A small self-supervised image encoder, trained from scratch: batches of 128.
Rows from block 8 of a small self-supervised image encoder, named by matrix and row number. Rows with one number belong to one neuron. Each number is 128 + 24 x the weight over its row's rms, rounded and kept within 0 to 255. All counts start at 0. Numbers have three digits each. After the name is the row's rms in percent of the matrix's.
After each neuron's rows are labels from the 100 images, of 14976, where the neuron reaches its highest value: "top examples" is what is common among them. Only what is clearly more common there than usual is listed. The data: rendered scenes of toy objects such as cars, trees, mugs and chairs.
# fc1: MLP up (model.blocks.8.mlp.fc1.weight, 640x160), inputs 0-159
# fc2: MLP down (model.blocks.8.mlp.fc2.weight, 160x640, transposed), outputs 0-159

fc1.224 092:131087146126117157105121121102134112150121153093122188122144109141085099129149123076135101156093157163133116081134110101113141148139127167105170174151162143124138118141136144131184069133176141099121142105132072098131111157096139162127079152113130139110151125132143121156131136124082129148133136136118088140130148134152144126132143115139163131112069141102136117145126147154174148149124114112083097159143117105093110134131157118145077106154131125142140118134105148120135134086167109
fc2.224 098:094175185136126146171132126143155154133092144130133149112129093142138154093129123145134153138121156125098145132081094146153125118138107145131129127124163104133110096135097111117129113163102135124112120137130134145135128136142085165151145094137123130093093088132128094133135169096076138103111183165142100126117155079131125119124078100094163136136118140197087066153176158111135124114147125134148137144114160126129102121158132136132089110156123172118103106120123146118156112140083130
top examples: blue object; its colour: blue

fc1.248 050:100131084070128121136118147135093133152151094138124099142122117102078140125127094082129169159100115125111109192187128111107132128145140127113098129133141106132127119173111084158129072106083157138100135118179127129133170168131119126128137127153125126161115128145132143192140117149197115168093137169123131122130143136098157107114147141107125100083137127122088116123111172125128131140173140142113124137105094134106098154110112126133111114150119127160132135121123141139156114100093127
fc2.248 057:138187160125098143152132095135138119167143118102158143163129112120102142107192141117130089119153077122122145147112108167109107114130112127084122119154121111138145153094099110152129118128115119129142121145136153138135146156138108129129143146122113163110147118117137120118104106142127123123155149123114094126166093097173106171092170135136159107146149076142131090124154189143092132176135155153147069155159124125110102131119111164113124132124135093131140142113146183190136130102136090
top examples: red object; its colour: red

fc1.260 104:147097166118099148140115171120179173131084097123102141155097110166120102112115127136130116121113110133142098140099119152149139099141140132098142126142111102148105138135115107141096127092130132136070134113128099086136171104128110154120149112129115115159144181153127132180100137173085124118156140136115089143130109138105151112104183152142126118111105157129130145112138142105130138134142164144099112158160118088179135177110115107158156089138105092118157115111123110131161081081104144
fc2.260 105:066115162115124129136096111090148126127104110129107099106028121099129166115143136135153102118117109145120150119113147164082105090129094132093121128150200132155103134111144098164129128132100151135146145118129108133163149137144131136132152155113137158157147118122130148163125094156159200116153143140133140122120101138163138116095156138100158149105104137091174103128131097156122105093099143116162148111155099142131149137128128118119120108132150094140121168140150141115118125157135099
top examples: count: one

fc1.546 070:095142110086143118135107097131127144108165127131100149125128152100092112136114127143165120209113180158101108143138088087121106160117137183121142152137114136109155140131104125130128099131113140174117111147124170078100122118148103159116101137113179101136125115157093080112162156123138123141104100144108135149114092125123138110113120106165115150133078100085154100181096142105120138162135139141141102117170127113170111155158120138107151145167146105119134134138146145130120119097138148
fc2.546 071:101152087101159122121114118132130101123137110126131105175152164105147101132151105111124150123104147137144157138117105147096111066133134105135114140069105118129127097094155116122129160109133127123121146108100161137112170148149154161120132153115131128138126151124125094152105082150090142131109149126129102137130114099156111135155155100112110094107110131106117168088118117115129128197154167141144113128141104111094138115164126086136134079131114106157147210087140128133075130111099170
top examples: blue object; red object; light from behind the camera; its colour: red

fc1.165 082:143118094167139134122095115136155120140109180135117140120169123140126146103138137126130102096157116111111165139118119147110201105114155099147126095125172111124094110148137168115143097094198134137124083120150111127089152103153111101089153146159089138171109120109139158154123126161129155111159152129135099140085129179085104146131130113105110113125126150120148119147079122113188117132136080122133140099131154124156106113111126129116124078118151117097111105096128141135167149129117141
fc2.165 075:137134153144121147107134145093082114133172126109130146143101111171138091101120139170149144098136156121200110136129070145122159096145138098149112105147129099103134138160093140126132104106148146158174183077120125121059119105121119127133133158169120138125124146132105119159159136128095149145120113114141129127112151161125137158096183094167126157104153107130148117133151155107155120118117135111134093183089112110187109145128142125111115119129090130093105108144139122118125108139137127
top examples: count: three

fc1.215 096:123141103107128131144108094152111120132138135148121169155146112154144106106131152092155128114126134120145160090091103146196100135137110142177144149121144143134124107112091111151150125136176091133095114164115113103095114116066117124132094161108083142127136127159153107112118149116153134169135150091126160151086138146156115165088133130109085137129120175167115163132139150136087119148065114122124140149142132093108094152113147131157112096117146154098149091129162141139112166129139113
fc2.215 094:115141173105171147113096168114164121133143094097119158136092125098168143145163129123131182123135126164109130136100154147135126134156101120118131112150130124198135120115121138166160143137124094141111107139159123112120141115115145114162114092148120152133115136138131126127191165122095087125114168149109118140094119151123098123134144163060087151121152143149133122145094127147083092138108145092135154110151138113156078158171164109146098104088160117152109114123123120112152104136124147
top examples: count: three; light from behind the scene

fc1.12 067:116126129125090151121115132113122123104166090131166137083129136121126076136164109156135111103109124091120132138121103130115125177089101140089128100153193106128164172096152159178150131173119177105094162143147110106130132105132121118114131129081118147135139159110118130104144136127098109164146141145099112139139163099136116158098093131176158156157128148101112149128099168134148128128158174130100137087096110107107148168120122109149089109128157153129132109158131152116155103138114138
fc2.12 069:102143123127143128133090102140128115117132107123121114126137150129121104102145134159136152180139150158115128106154107147129092117125123098099163119182090059118129120068125125135159146107121090137071104139136075145103137147134154116144103070089100140124137133123116137145138151159080145119146119143147147118137072102153135147129117135170108122144158133132154140159163150149126141145144124151134100131119195125109137139148167149107116075133098167127129087130119168133094139145084130
top examples: blue object; light from behind the camera

fc1.295 061:119123177081133110126119140118118134119109161123142122131152111102133123138170111124167112180070162144127145093119098071135149161136149181130135124080063160139126137102138133122136130148142102129115094061097116157117166138148110131144128105108098150119107151119087151135133139127135088173127122138135117145128107154130114145113154140120134149107084094138151124171158165153104134104129162127116100142144126149122118168107132158074164109140130144087119150154128105132113135104090145
fc2.295 068:145147088140145146123112137108115120149113102065166139147147094145130174131102107143137167139150098128147093129106097126082118147168130099103089084095151105125111142134153135126070095173117162156116115145096139150136169126099128139107119175106120096126117097123143129165137124121106152139104108113136118118124093121121123083117109108093088158134121125132159122092156120139131098151101100141110084132125116118161128129136098166116143110104131124107147152092145178090068105113107111
top examples: red object; its colour: red

fc1.74 062:094136087106115092148132136109088112112099156171135161163155098102136119097096111103136141138131124112122141145120115136123144185138118155128146136132141111169119117149102104162124111136137107148133123155118155123123095072161140063112151144108117130130167155110109132092097127152108124113123151139099164166083133139168118128145151129141108173134145088143131125154135138181111130118133115120115088105166113112133097129096103190121106153112120197110085127095164144110106141128117132
fc2.74 060:136072143127101098166145126071132158115120159123169193120130108107100110184088122090122109092143134088158114135092138132113130126128132106106133146107108142152073103107152106181131106149088099155137116090113126122163129153124161135140143111154118123179138108123153126087120105102139145113129138129142144094150142093155123072124129125093122140137140131137189141125138126097148117112153149128090092100113128131132149129142158132126149141120147108118101107155137172099153115141131083
top examples: purple object; its colour: purple

fc1.164 107:102166104117135128116127117087136073147122117160114153090085140081157148119122143130108131121106125138115134114194136126129177139122100136100146101139122095123136130093169127119142146080145131148133120138127112144173108094102146140160123104137093166144085152122148119134160138137127146143113139137115129150129098121125173131105096154166123103144072105110133109119153110096105127137156125144060149149072170119164121137170108131178118137116142141125179131114156127152097151127101152
fc2.164 123:127139153122117156113141139108117124125164151176117157140184113114136107169129123166100159124131097105105151096160154110117123096137115138155071135144172128152174097097122108136133120119119116185063133086150168152089175135100184105137134094136127155132126131152133111140119105131123112139144061097095096136113188123154134157168114134105128130099142121108107142144132119122104143142111118162122129148115139136130099118133104130149151120078114102146180106135126105151136112132133128
top examples: purple object; its colour: purple

fc1.602 064:112164144177106111125107103128130148143131120115137120123149147122119083150178124118113146111210122110117169092136119149154131118092108133112119159120163142115087107114116124106120128144122140147131121111173085183094190102176130105135173149164094133097123152123135124124170083129108134148141170137123152118117149130092149119129116185098112100141134130143107146102131140149095123076131118146125097113128080123120123114108103118143151155121172113145120130127146136116142085093098109
fc2.602 067:135158139120137128139142111106108104158120167136145148162145147130129173114119155112154121124129113134159127138162133124158148154134128112124135142148143096121126158075108074107117102155133111086149153109111141101095152110144138109192121152094120156137118093104141152129152172140146107146138092131160163139141123129114134131157172071154138134158143108105090145171155095130107147109138105179109166119109149110127120141164107089114130151102166146106106137104127049142127140110101087
top examples: red object; its colour: red

fc1.624 102:097142152126117141143100130132124114177123131122118153184094130135098136143145076059070117132120111166156134129130101081152157101114131090156177177124162136111167159132141121098117116137108090103137131131124095131136107144129110093092133119127140151114151130112157160121123107112118083116124133141152112125135113147094156117081112151151141159108147124141119101169068145109157131130139138143132121113117126101076104151147175146135131146106101136161079170142154141124112147108134149
fc2.624 107:099149101109171124112105142092154141112118108140141139114116118153099172140144138124125142070116127135119164119123139139120074124144115135123087111113123093112109065141156157135117103167142174128120142116153158164109125127079090132132107159093121119115119147085139139131132173101153149099126162124093143136130143131092126145127136126091136136072109119115112104162142091069107089113116132110112142172115131134172161145100186117147169133159131128127088133164127094105127119145149135
top examples: green object

fc1.212 074:113109074126153163113137132144106152119135130143141132115093131111142211143134108117110096128121129156121114122117090099159085174121131161158184080122079123131157170166109147139090134120111143162097143151124160154139120124152108137141103131105136109127094089135132125121158141150176121106138121129140126160105088117080162111072094143174115116123108106133140122113133115157136150156120107127124100116112133106159124102140089133165106145143143136143147137159171127106139131112176103
fc2.212 079:076155146140173122118137121175122123123138185109127154140171138123117132141108135113109144098143132162120151146070146103144128084166125133075096131112086122140138112113143143153121169142135187120156140122149145097081120129129162151117122131156135116108132127114111110122114096136126117166143081131157157112120174105099161177148135138097170124105119094138135166145127117144155157151129109112120104157117140161081115139170149106122152134073159115109103162128121134122109157102102143
top examples: orange object; red object

fc1.501 073:155124138088080145065060131116156121152119117138125125111139172111098158122166119119143084108162132116121139135177122092134128111100104134150101141162153133115129146140111088072154094117104168115144107107129160138146134137128121146128155089130079123120147107128099119119155091105099134175095152164107121107128135136126128117124146112096108136157164180178118137139130150137129154124159117091131134115128168153146109133082105102160124175122104138122113131133133149160150118121173116
fc2.501 079:132116152122157131188133141133147114132114105094121168113142108089100098118128176141139116152130141113117187100128108219097118118127155134113158120105116122148112140158113144147128093106115182073130149117145152090149122137122113139121134147133132135127132091142119098173153107138147129149140173159167108108117100122115153146112113110137099124097212114124103158121137132166126100104132110145132164130118091125110117145085143156142121130065111150124117107122097115119137131132153140
top examples: red object; its colour: red

fc1.135 084:122127120121095132155082112188154113142105117157135114111115121105143153147192117112106161152115124077176144110099162143154151085176138145134148098149178123133121123087147112098109134159088168163123131160106111115123105119122125127133123116131107148134168140121179110137128114154177158148136083156113129121118176120150096127115159100157097142128100108149117104120115132089125147117133112145134144078140096128135142179136131114108113102083117090122154116157156133103128131118161126
fc2.135 081:172110113108123139131133117135138106105137120122139080132119085092141153114132138106150127141143128131060182120139141127124107163095149121145139101152083082123106088127113079156121135113117112146134136128134093128139079119141115156134111132149142149105180112135138153142120163121165146132139107117148114146136101101113141108142107155115078119123162140114149081133113136193091138143140111135146167120190138115130106116106188141117114119142110132142086164123150125168121134148174072
top examples: count: three; green object; light from behind the camera; its colour: green

fc1.564 102:082103130118153121126130175128069149115133122115115108148109107137078151120129093137167158134085118162112120169128113139136119147151151117115115074134084116161216156165138124181103133109150112134129146167093153126107124138166127152126076141163169126140131128107139128124117123156146111118120089124148110147133104098083158147074111152161128136112119112102128109130069141137147114160102170152151125130141137119122117118132113154116151140138141116123136085117114141112098148130104106
fc2.564 109:124141156099157124125146133097152095151116108118144138147144147107153101120149076119140135081143157112136130131093129125102123087180115138103091157136140135176172139126123160186138124099123121079152134148123107117112129102097134130139150109134130156117134142112089128154150121144140135179108099130123100153165122110112115150120161137124152135171110122163149149100112111167147106133173126173132108079094118140120099129158161158140171133103140131168102112087113141131079173105088139
top examples: orange object

fc1.63 100:110119174109136123117148134132071132114117140151144124132138113145144104104139159166157148112104128156119100120128154097149118176120132105110153119174103105143105087155104134154082138141077134165133152136139097131104134083099150130084127158145092100161130133118111147144119141145152123075059079132148123110157054163124112120130112117117123118140161107133136140179164163111139130159118120131170144195123112130131122144117137172128132128130145122125084128144120130134121118108116158
fc2.63 114:125132136108160122125120158120181127110162130126120135100139076190125092112144129129127104141118065107164173131145158113181092119123096140098069131155115129096137111104140167160107097081103132102178122076140126154111125121101127139128106078150132145123139148156146111123144124129118123130147176151110148127134101090110149148106161142148088116121162133148167086152140094127113131161155124105124116068145129139103108134146132146138148127111146113152143163130138160118136130138145103
top examples: teal object

fc1.429 173:105137145160125146153167146154108162149121147120151127137135121103113113111144114124110125129109136113107096157135107124080114132147139120129119066169155106147156151164131121135138090130136140109099128172117102140132168139128122116085109113187121115147113124159135076120172147123167107135108125101112104134136123077114147163172049144122155165097111114113145112132104160103134113131128105126197189146133101162164106113148111152118150131136111116139136081125145122104119103153113144
fc2.429 179:081139108115124138126085138120108130106149117128109148126160134142114104105118079100143142136130187137135103126129124153135076105109132124170150122104120153140141097120101175146138108111133133121153118135108133109149109122146134122129123130112099109130133165141127121172091175118164174130132133176171119113141096114082128138134155141108166161142124137087138136106133112083132131143162147121150143107131173116124140130133089150116169112152110105227174142141124115135123151142058126
top examples: orange object; its colour: orange

fc1.620 056:132111107122084113116146125118102135136108134092113154159123113146140106133136111143124097118140106150169128155175117142093098129171099119105101134130108182157158117133111139187122166117120126134108141118135125091117137128066103109145101108151115117119134155167129083146161112154117131135080165133129148164154118121130139111065072141145123153177117130160126140142202119103185147113136126117150131164118151160112115156113117123099129135102156151077134100114111129141125142123107103
fc2.620 056:139163117100090132124128175089134111138125140101117121140150117173124145120125102150129099127132117145133109136132161115109189141123135081117115108144108084117106158127096143081118118126094132117133166118095103112104108132139122134108137109147112102101086113132140089138114115112110111153132149142126122129158108155076117155200117101086104103134116087158136144121102098148132088175082137082147089150158116091117117124156140145113135163147135150145118127124071139173105080130131097
top examples: count: one; its colour: purple

fc1.457 077:126127092144103112056112122148157105156166123132152117103155160120187080118145113159141073124117149079112117113153108165126130148120128152130182175140166116117148134124149151111147119143115119105108122119121115107128131132132140159171117155103153171104151142185146136092124134142116086129106134151098128115128115091091137148141084128161117147107095133134161157123146151139118117141108117121068121114117153087151134107099141129152107145139160064143132130164126138148145131123101147
fc2.457 072:144145158114119122109144121119132125099163112138147185166184115132131098113153122129141090137103111120123121116094116152102118119114103123108130140161089115108155148123109127104120134084111142099116135093110158111127153121142174133150089102148154154157189078123145149116122148140111147129155145090094121123136062092112097150186111091147129077112134117140123140073122124153138126139119155086116128155131164142132096144165133142153107142119124138139122086156113174103139095154119163
top examples: blue object; its colour: blue

fc1.28 121:119185147121120123132153105095132134127108107116143159161104099152133132105158097160105123141120112139143133133181167130070151154122143107107095127102110164107114100108128114136125167153122117129139172097149109140151142080150104140153125095152141078146084121128112107091116124160111092124107135132098115163150141135149122127097100138135121133186094153169127156143124110165083115145131157119121130153130096127086122177093143114097119139122119171119099152148103169136113180098132140
fc2.28 135:146125120136123129119138133144182118114126126081128140169137119143124128122115101152117173129130163171139120138108157113141157130133141115151154092138127103140149118152135105107122162123109147158114128069117139138111127126075142125130141148112127099138146150144114134177147141120108196102103136147121142130170137170089163088115122093141174118139160110121175151147111171141126128039130131092135097168171068080157145126130141133118102125127131092137123116139134085126152136111131113
top examples: count: one

fc1.635 087:108119112126117139155149160149107117093134108136140126108131120146121125124136114156106084165137137146143156114103172157172123120120152110146108166113131124135155111148127133109112148116163158109127165154129158115100167118088148143133158103106121078153153141127170126118152070151111140123122113101156093129071163100127088181108170126166108101087115117129107155149129133162120125132126123115145171099132113092094164135169100108117106144121127159088165118135088094134122140072142109
fc2.635 085:095102132131099134130108164112155089129153095121129129103112144144120135144164161175151146108116171124058133118112128133075119139158121122113139123130142151138132132150181145159059145113123067141156135181115089159132125133124125141139110115167118129180122147141157140161145127164149116149155082081129119117156160147172106135102135124148107146141109113126133134131119128154148140131087137117155128089129199180104148118103133111120117131121160163126121132104132155105127118119139140
top examples: green object; its colour: green

fc1.393 104:093150147132093098111162131131126118143031113129145113128124113125121098142154123147101092144146156085152160137123125081139147131121137117150120133103152106175128115168125123143112149110101133092150183130107165120188096147118118112116083089140157114131106146135123115132103127129128132128093107172134107142125108130142106153133117124092122115176173132140098137173131157145147125152135107114118146110125098121132165099145121115103149098151122128096107124132183139081181154098136153
fc2.393 119:152131111055126133131134124139124112125182132161128093102173133106104151151130180133114157173107098174139168142101154127099148138112100139142102154135132124140105153138179101142092105146131115074132155143155084127134118127118132133094114176078115123142120127133071159086134173131179130071116121124122118128112105105176139118092135121145123130134132144151104113091116151180097141106113131098138127100135105140133092132143166141143108117116157149125149147120140119150126120114146125
top examples: green object; its colour: green

fc1.622 106:129115147157131136160081141047134133120125137142140082151126136121131177106143119107126107105143139078130101121103095164123141124164118132111075187141135122100107162147124136168167124119144181101182141128095090133143158131106180093135125103142109136151130151152162126151136125155116159098129139131114097128108104132151127105162059125113096123110156099129131100128095159108164107157143132129136130121142117102100153094161148136113100126146137110118137118168117158132126134107113132
fc2.622 125:123119139123098125127141107074059083123113159112138141101114130121092023086093102110136132161121139120098075138165159115101099114082119121160114144099207127131127104136086151152135115147138163139142152109115090132106110112141127133129135100153136128114122130120121090114132083116133113144115123148141103123139115119139119109133164148124112128155115098128108129133130120146179117107192082128114165127134109119095133131144108103124113143147135139132151128107129099139136169129130146
top examples: teal object; its colour: teal

fc1.257 021:125143086111133144126112100150126132094153172123152157112130152106129135128150109132141122113102119141120085133101099106137116190112109148119149091132184156112130144094125153140115098151156173128121187080121148124135154104165143102121113131112113129105105120097163134108143166148110103144161125103098198114116132126110156152114130108170103135138153110161127128108103167141146144138141118133118141103123072110148141101124146135184089117111088120156163104140149152153160127137151177
fc2.257 022:150143111127109132124117128100130156160135173137157112139129121154143105148118138123110151174115148147117146129148116142134145104145118136125184076128097079149104135090133137129149134164083095120102168117118073124104132120140163140149119134155101108145124143156116110157106133142128155118116082059137123135126117085080099123158117126142099137131126147129108125129122142125178169121139144116100124176158209110112145139169135105148125137125128185098149151147115163163164118118102124
top examples: blue object; its colour: blue

fc1.146 082:109084158144123103109084135147136101156144142080130124131163115141137145097143152123145151161111138127129142111116112118156131154113165123116168080180123174121108112148156106172122151117126157160162126093111134159136143145128115103139094118140075134120141112095102118158167104111108135131102092118076127107147157166184135105107137178131117126098133077141142150142152158089107102130124091140149167139098091117130105124124158101122085137138138140124127131154122119163082144118091124
fc2.146 096:137125106140117177116120142122129097131082096124124065132133130113105074137146159127143126112188071149137110111137136112129117135118126085156164105115151117083131117166114126114083117150116126129117115107106103151152113134124170139163149133112113145066112141108121137110121169137139112104152115193127079112129178149102128162157124082122147054133114111128132099144117130138103125138118110134134130128126158115094109118096165073115123122127109171136129127117104140104140103108094132
top examples: green object

fc1.442 129:129178134169114135150127133125140174164090134135116134128143120083165093167148129120106122141140145110168134159139126098116154150106139133100133117140178094131097136126111148132064143117104102102093136130107117088154153098117152107101105066105105156137140119109156119127103135147105138121165150121120089143100124152075112166106166109133136126130118125131168147101071145120144141156111139146130155139126142129130112106164129138081091128135089112169142103152190118134157120146149148
fc2.442 138:090115131079139138125126120132086151174164062166150120102173131111125142137101148165110106120099156137091121148133146131107141183122123116158139128148105098163094153155118134137158124111153114163157119112160129124186145151140107151119131167146118144098110112133097087160107101103149127122106164119141118128098155099111181117130146153187144132149130124132142107137120156173106102142109102155178158140170100146136148108111121153138126129160129142126134117115124102102122143154130175
top examples: green object; its colour: green

fc1.225 149:091151137113106112135134156172104168146134157127167139157185134119117121118178139137137118093105167133120104118122096151093134119123121080105159093159125127108126168127087099152081164123128123090158116164128072126139124139145162121138164113158112103148115128132112117101128123144135135161156133123117134114129161109096177154143137170142097083133116118118128142143103163126132132107110133156099145139098146111137145162142083124137087086155133201102129115118102131139101109131145087
fc2.225 141:158139121106146127099097117130115141134138112148128124148163125160123149116122186115113122119127170127099104110117128152126141129110128149120115108113129131129143106154069159110137081091133127125133146155144090135114139145114112122156153169119156127142105118104105104156119143124100099137096145156198123121117159129141154109132190131098137165159131100119118145123123139189139125126078145135068144195112057122107104113095079104125127131128148131114069125140129117116095092109118128
top examples: purple object; its colour: purple

fc1.465 135:159144111121161130126136052100134121114157121101118158109115084114097154101154129129153123089142103095116107126160122154156144144142111081163111141114132131109119109139111183132114149112122120164148130162102118160154136149091141130129136136100128132130118114113119104148119162105086141174095125140103097144086145116111132142137136132089152169097116138168138168147160138179126125133122158142116074141148144087129119127140137152090112104145083129124179120177107165117154134091139093
fc2.465 131:153111162084133152127107119122113122122112152147126104081114176148092120153162132138115105111119082122160160128147120146167133141178139106126099122151133157120171105109125097113115102118136118090115139168132148078113132147144106105077124152107137163140131143132148095153142148122107132069187155124147121124115066081093143142121157143104067116121139125154130120123099149116135109155123130130117123099174188156127098133128120142151116105101148099150140116119150088139134154134112102
top examples: count: three

fc1.327 070:117146176124114133165120078116124157121151112132140082152137137096179127151142124121101118169134116105123107119107132123123075155122121142157147155141099100135124113123132153137150108158133144152129177157128110108127130102110146167106128092124075129121080138146151100120145086123103108069124122125101185123190102107116133131131151176133156114118118155108124136121109149113146169112156111148141107120159168093089116118163092132125102100084144119158167165118161135111129122104133099
fc2.327 074:147156145144120124094157122103121139095127172162144155107121143106129130196165109144090077152131126121039159107113125105153169146108128118110145154139120132123139110101159161156151127083111121119135099130103112095113144123128125143157134130157130152127160090141104139132160108143094131095142121138159124151125123083146163174122123134126116144104130111095143098091144125183138156132125134153107090127060166122112153102132119137106107146124128150121132132150134102151139118159104179
top examples: green object; its colour: green

fc1.160 105:121146128110075120136099146143121088151157136144139102108129074162134129118138115132120108136116133113148132173144140087134155143159084147127101097121153130122165130108102086146149092159137191128145133135147187143114121098119136132141119123128086111110118144097105141148146154131120149161063177127147187095154171154100146124140175108087098129103127135149120116139152162131132163145113117106153140089140088145128124116115116106171100103104107116113116116115146167096149152109126124
fc2.160 111:151139102099145126135121154127157138115122110141114091094149132076117142138123138125118151157158124189134180139138092146175117177137121150150098151183095103086123113103090126117129101117155129133102096102162153118111150121121098144159141156147135103143110130132121133162151120110145071132153171100108114115106139097151095123117056099113180107140129141141145134140170130147155118136125132120114104090084151108132141141103116096116096109135132095166129156122136127143130148144149081
top examples: orange object

fc1.265 123:121120125159156076146155146112159081098112142137072129113126146101145108104153107131134096098168130137141095130132147126108117122140179135129106097156183127126150113119145136121125125137125101168139131180140117132152140100108110110120151086121104129141165094105148132110111115099136133114132132141138125127124136121104113199089147211132128088148124145091159132084162136116153122162163118164118135121128152120104098107129163146143115099146152089145141146083133071146106127119141111
fc2.265 116:071128107087140111112148125137109089142164121114163132134100154119140102129103143107111144148105155137146121099194146149125137144123137110183164134124101113134141134088153132161115118131100092126116142140094104137142141128135066145111126153190129116127092151141109108121064129104116092137141146119126113107143112154113157088142127158124146108073113116160143167132151181111150139084139130183167135116135128092130150131115141128110103141164119099092153142124144107126134126130177104
top examples: blue object; its colour: blue

fc1.182 071:132171133111091113116082067146146115112109114134142141170146079120117165132147090147086148148144139130164166121112120154152135143102133124118107108099127130123105078078101139162123118108149117157127152134150132126143128136145153085154126134099111131112126142109146120145142148088149149140143162122092194117126106113122136115150175118118118119140160147162110109087154153135081099128127113092135170099143128125136099131110120148181144093096123104135164075144151089141141123107168122
fc2.182 072:118123113129106147110116158101124084128122194115138117136077181148156150144139165124158144144126113154128146104091142120173137108137134148111174108171171129106098176106158106127113144127106122146100141128140119136123112139160130096130134107123106138161144151149164144122137178144113100155129143145174137160131127147118066131180118148146127157142198122099137128123147189148108132123132123114104133157181129091146125143159131118113138158129152119119108100126126140113100119130126070
top examples: count: three

fc1.218 109:144126168087113165116094142122137134121122113128132108131125120141091163109131120125106070165147140127141106123154160103146112136155134139170103121142161130096161154096107095146143089125112134128133103101152143111170174139095132126142119128115125119137149134114094130161186116129127117136100157144052101113130126132123101111109148126095091134113137179164131124127171153156142164143142102135165133135125130145118103150059136115155154097125137136141098094057122189123137147127137135
fc2.218 130:131140153081143152111121141103138114148142140155104127120115134120097130160126136125170103122140129136128184113110124169112085125136162138079140123173125142131126147115122158148129121072115217120137100088176170140140148155120093132123144157145109135112134131140140154171138124139129119142143190141164123138114119107129145165135126127113156131147189116138147154078129141184086125151133132124109137131136121103148088117084114135140146090109116134077175132156126144122135140154160122
top examples: red object; its colour: red

fc1.187 106:134152146121128105133106130153153129163120151090142196169145133116097139132162122113135162091093157133136120119143091107145128141112124156136147114191119158142162134124117154118151110116130104114107109108123155166139083152146129172122150103138094143111183123137125126140138132136071123129109130122081127147157181145108103125129139148122143151103082095121145104117126142133141174122100143077112085133084156152079098141101141107133107124145103076119143127103083153103129150137126110
fc2.187 124:180076166102128131130154125090134121133122126097109132102104119121141156151107156091120165116130109129089140143093129126115125127134151120167107144083127118169136130182095139030151130137120187135131121180121096088175130129111152118146141163115127154102122146129144118144145097114128145143110126134117120137109163120135094142122091122129125158156111128125103097104148108139138106116053117129122124109162098135161143130138124137105158093095146159097126131112102103135089121122101142
top examples: purple object; its colour: purple

fc1.381 123:106115132112119129122123135137154114093111156108125098109096139079148135086160120100164142132102148163154134101116123124138137104148115156133095133113140073150096113167157142115128142147103151156129126112151086149102122164143113144167113157167131140116133116125202126058168120149131131166106112141143135114174117175160161107081115132117090119123099173097114081121108123112155200121138103146127128141140101149096102155130133110160109103116130113125132118120127131105114110115146141
fc2.381 123:127128142113057135098158141139084136156167120145112071114141135161115130129150132138109138119119127130115145130089138131120097133195126114147161132049090130135120143126106165131146111113148131151124138160140152159124099136150097133166108175137097108143134096130133172140139121175129130141167111088107116137131139122121141123152068097105162149141138119122100136166128092094137075117111139093172116120133188089109130135116114134118156141124143134176129125142115161105138139129134115
top examples: count: one; light from behind the scene

fc1.608 055:110142109108101117130089161129137079131116098156080103123134139110158122112120109142087163120131101131137136154166153108164167108169117140120118108159144166195113114107117102098115099140154157134099138122135146123148091159136124156136173144171102114154097119138092104146175122082124136112116127165094139111133118168081143131117146123126140152147138122175130167175131157141124118137158120156111133117160102150120102117092110131162109139094123077105109127116118148169115128098104102
fc2.608 063:089137135068118140123107166152149145108159145152146151120143151105140104141164149095127098177102118100100203123136143154124149123134134133133142126143103122131154134094113149173123105137134183096124138052190158138118122137110159173122108125110094142142149131131106113136169126152152150122135135148142096113126085153135079133131105114086143156080137118122105104117145120123113134099146124125141124101137109118121118100118128167136130089152132085111122130121135169131164102092158108
top examples: red object; orange object; its colour: red

fc1.162 119:089148128125133117149087142106112089127134156145140105127134090113126119151108131148149142109093127144134115118157107157134130101160125136128122151119155123142150129120117096141159093103136103160096153116095140122109107139126116098151168157141121135107119143127109156167070180187149141127137144121161112081141109159105116160108148144156125146130151140119149163083110175086073157136139158097121092171077156111102137155124112154086120165114131160121074125104128120105094129134116157
fc2.162 114:172117105120140117144153144107149153133066089097117131101146121121131136139111159181130183120144141143110133148083135125093132116169129152113068160126117133111170161112184105138091146103140138091154129148135145141156128124164113138080132140154108105093145127155109134110175088125154126146160104114120124136131117095161133150119144104094141118135140127133102149103165148149145119094090133137140105086159097178140117128109136138112078140118113131152148135081141169109149123127102152
top examples: purple object; its colour: purple